Weights of a small audio embedding model.
Training: soap at rate 0.0011, 7200 steps, held-out accuracy 98%.
Data: trained on struck, bounced, scraped and rolled objects made by modal synthesis, 78125 training examples, 5.9 epochs.
Rows from block 6 of a small audio embedding model, named by matrix and row number. Rows with one number belong to one channel. Each number is 128 + 32 x the weight over its row's rms, rounded and kept within 0 to 255. All counts start at 0.
Before each channel's rows are labels from the 100 clips, of 14976, where the channel reaches its largest size: "loudest band" is the band of the loudest frequency at the time of the peak; "top examples" is what is common among them. Only what is clearly more common there than usual is listed. The data: struck, bounced, scraped and rolled objects made by modal synthesis.
# filt: filter width-5 conv, dilation 2 (model.blocks.6.filt.weight, 384x384x5, each kernel summed), inputs 256-319
# gate: gate width-5 conv, dilation 2 (model.blocks.6.gate.weight, 384x384x5, each kernel summed), inputs 256-319
# out: residual pointwise conv (model.blocks.6.out.weight, 384x384x1, transposed), outputs 256-319

loudest band: 500 to 1000 Hz
top examples: striker: soft
filt.169 [106 115 146 187 130 120 116  89  89 153 159 168 120 126 107 107 143 154 104  85 127 148 155 150 138  87  97 112  70  84 118 158 117 159 113 170  98 140  92 174 147  97 171  90 121 128 144 116  72 105 111  70 152 139 142 101 106  66 107 117 144  94 165 156]
gate.169 [182 123 156 111 105 117 123 168 180 103  93 114 128 178 131 105 109 111 107 185 149 112  43 138  98 130  93 143 143 141 169 194 213 175  98 122 123 129 103 132 114 130 197 127  81 119  92 151  76 158 114 179  82 119 171 136  90  95 116 109 124 166 140 101]
out.169 [150  91 145 116 135 118 103 110 138 124 127  98 177  91 153 175  84 185 177 113  90 141  92 113 117 108 123 126  64 125 155 129 103 116  90 174 130 125 120 169  88 172 117 139  88 103 155 179 158 126 150 103  90 136 123 103  37 184 137 112 120 109  83 149]

loudest band: 250 to 500 Hz
top examples: striker: soft
filt.64 [ 94 137  85 121  87 132 175  93 128 107 123 117 146 121 126 108 206 122 119 194 150  85 127 140 154 139 107 163 114 124 181 149 142  96 133 114 154 125 112 136  80 171 113 173  71 112 106 106 140  91 156 115 149 177 157 130 113 126 154 168 189 106 114 173]
gate.64 [ 85 167 172 207 122 221 135 102 111  82 110 155  75 175 144 111 149 108 127 174 159 121 139  91  91  96 131 121 121 136 101 106 161  58 138 196 163 117 109 127 133  90  76 117 172  81 147 128 157 135 105  80 134 133 149  80  99 125 181 162 109 107 162 134]
out.64 [163 134 127 148 134 105  87 156 105 209 144 104 137 145 169 107 119 157  78 194  87 153 119 142 139 101 150 116 128 133 151 118  75  72 114 136 148 185 122 141 123 156 123  93 155 157 158 105 100 163 105 179 164 114 122 155  82 130 116 125 145 112 130 146]

loudest band: 2000 to 4000 Hz
top examples: hard striker
filt.145 [ 88 165 120 172 134 120 114  75  67 110 111 160 181 152 133 123 141 206 141 106 127 111 192 126 120 216 126 155 113 148  70 162 115  29 107 182 131 126  56 119 112 111 114 112 138 187 130 116 162  98 121 154 136  96  85 147 144 148 177 170 175 152  55 200]
gate.145 [133  77 162 120 130 118 127 118  63 140 174 110  91 151 163 119 155 171 121 124  88 173 144 114 145  65 160 140  84 133 130 125 180 131  98  76 157  93 122 143 156  99 120 102 110 118 114 139 110 201 145 124 251 136  41 175 148 111 102 131 140 165  97  93]
out.145 [ 97 106 176 130  59 101 198 129 123 128 144 105 157 118 166  96 114 110 125 142  52 135 114 104 147 161 153 106  93 178 104  68 161 132 155 128 117 134  85 187 124 130 127 163  69 122 115 134 153  99  86  60 107 154  85 162 145 136  84 129 121 136  55 132]

loudest band: 1000 to 2000 Hz
top examples: hard striker; repeated hits
filt.284 [109 138 122 136 134 117 153 133 135 154 111 121 117 196 101  68 110  55 103 145 145 138 132  81  90  75 131 121  65 102 122 161 107 107 126 153 130 106 144 146 173  76 174 197 206 132  82  97 117 163 153  69 120 126  58 121 144  71 112 148  94 119 127  85]
gate.284 [115 139 128 104 159 116 111 116 171 159 119 123 179  74  55 150 174 101 117 147 158 153  69 180  85 112  61 121 129  46 101 140 167 189  82 150 196 146  47  83  92  75 153 112  92  63 126 147 182  99 151 116 125 129  93 136 172 143 101  62 161 115 169  90]
out.284 [145 161 121 100 145  79 131 136 105 101  85 121 130 136 184 126 141 105  98 149 181 158 110 143 104 128 145 140 123  84 189 149 130 126 189 137 112 138  84  56 154 143 142 151 119  92 138  86 192 144 132 162  76 148 134 129 123 164  99 161 120  55 125 158]

loudest band: 250 to 500 Hz
top examples: bouncing
filt.173 [115 139  87 134  92 186 166  96 149 121  71 166 176 137 176 137 112 132 131  88 162  73  80 128 147 108 104 125 110 133 108 157 154 100 136 150 168 140 182 149 157 152 112 141  81 150 199  93 188 115 144 150 157 170 137  85 188 121 162 142 203 168 194 107]
gate.173 [125  78 151 128 122 148 151 192 142 103 120 199 139  82 181 114 131 104 149  59 121 109 111 126 140 164 164 109 146 167 152  66 145  95 101 172 102  87 166  87 135 169 124 166 128 118 132 109 171 101 156 130 153 114  94 136 161  63  67 138 136 100  54 120]
out.173 [123 163 117 133  82 179 111  81 124 171 102 134 110 118 145  96 144 155 100  88 118 182 116 139 206 126 118 146 127 119 125 128 140 179 116  94 150 150 158 150  70 131  94 146 134  93 188  94 163 156  78 138 117 160 110 139  88 142 142 131 137 141  64  98]

loudest band: 500 to 1000 Hz
top examples: striker: soft; bouncing
filt.242 [117 115 135 153 150 151 124  58 102  95 155 102 139 154 142 144 105  83 165 131 194 132 111 168 138 122 156  67 138  72 115  88 141 155 164  43 157 115 106 165 119 144 130 106 114 111  92 125 105 149  88 121 160 109 117  96 124 106  60 158 139 201 123 192]
gate.242 [145 108 146  80 124 147 127 120 180 130 110 138 115 150 131 195 128 124  87 124 170 115 146  95 172 145 146 119 117  95 112 109 206 104 173 163 192 143 108 138 128 112 128 152 187  67 115 121  71 117 153 107 114  97 185 128 151 135 120 194 106 175 104  96]
out.242 [163 118 172 200 183 101  98 103 136 143  66 113 112 130 100 116 117  90 188 113 128 115 136 107  97 131  97 105 141 151 120 141 119 120 146 170 136  97 178 163 142 144 119 110 157 154 121 101  90 128 226 134 148 120 131 146  87 152 182 148 144 121  98 156]

loudest band: 500 to 1000 Hz
top examples: striker: soft
filt.120 [104 120 146 127 101 124 128 135 148 104 177  70 123  91 133  71 121 143 111 145 147 134 114 202 119 146 154 115 180  90 121 150  95  95 145 145 118 135 157  51 109  97  91  87 160 127 148 181  88 114 153 174 112 108  43 112 132 174 128 106 129 156 152 162]
gate.120 [172 134 186 125 129 139  80 188 129  93 103 149 142 106 120 104 136 110 137 143 137 158 178  86  47 135 120  69 159 100 161  78 142 198 156 178  44 117 114  98  97  86 154 145 117 134 182  95 168 124 108  82 104 132 169 135 115 133 123  96 161 150 127 103]
out.120 [133 119 146  74 142 122 168 103  73 113 122  52 162 225 168 178 108 102 130 154 135 140 113 167 170 174 163  65 184 128 120  91 131 136 140 136 143 158 125 202 169 163 109 146 114 120 163 146 130 127 149 148 108  90 123 100 129 135  97 177 137 114 128 161]

loudest band: 250 to 500 Hz
top examples: striker: soft
filt.238 [129 127 125 104 177 129 140 151 168 128 117  99 101  68 103 143  94 111 105 173 113 136  88  72  15 156 126 131 144 100 149 110 121 140 139 148  87 122  87  94 127 120  97 155 169  80 153  74 104 186 125  72 114 117 161 108 101 111  60 150 154 125  90 120]
gate.238 [ 76  87 118 113 128 184  38 110  77  55 114 124 123  82 107 155 106 127 129 158 150 111 222  88 125  81 126 154 124 128  98 106 155 193 192 200 159 143 135 137 116 131 126 141  74  96 176 196 160 119 116 113 142  49 119 126 150 123  93 174 139 147  85 100]
out.238 [ 98 133 143 171 130 124 196  81 138 135 111 162 136 117 121 198 143 148 110 132  90 170 114 112 146 154 112 126 118 165 148 119 128  81 156 181 113 168  71 148 117 131 103 134 133  66 120 112 208 139 106 136 102 110 159  81 131  90 191 136  52 174 119 119]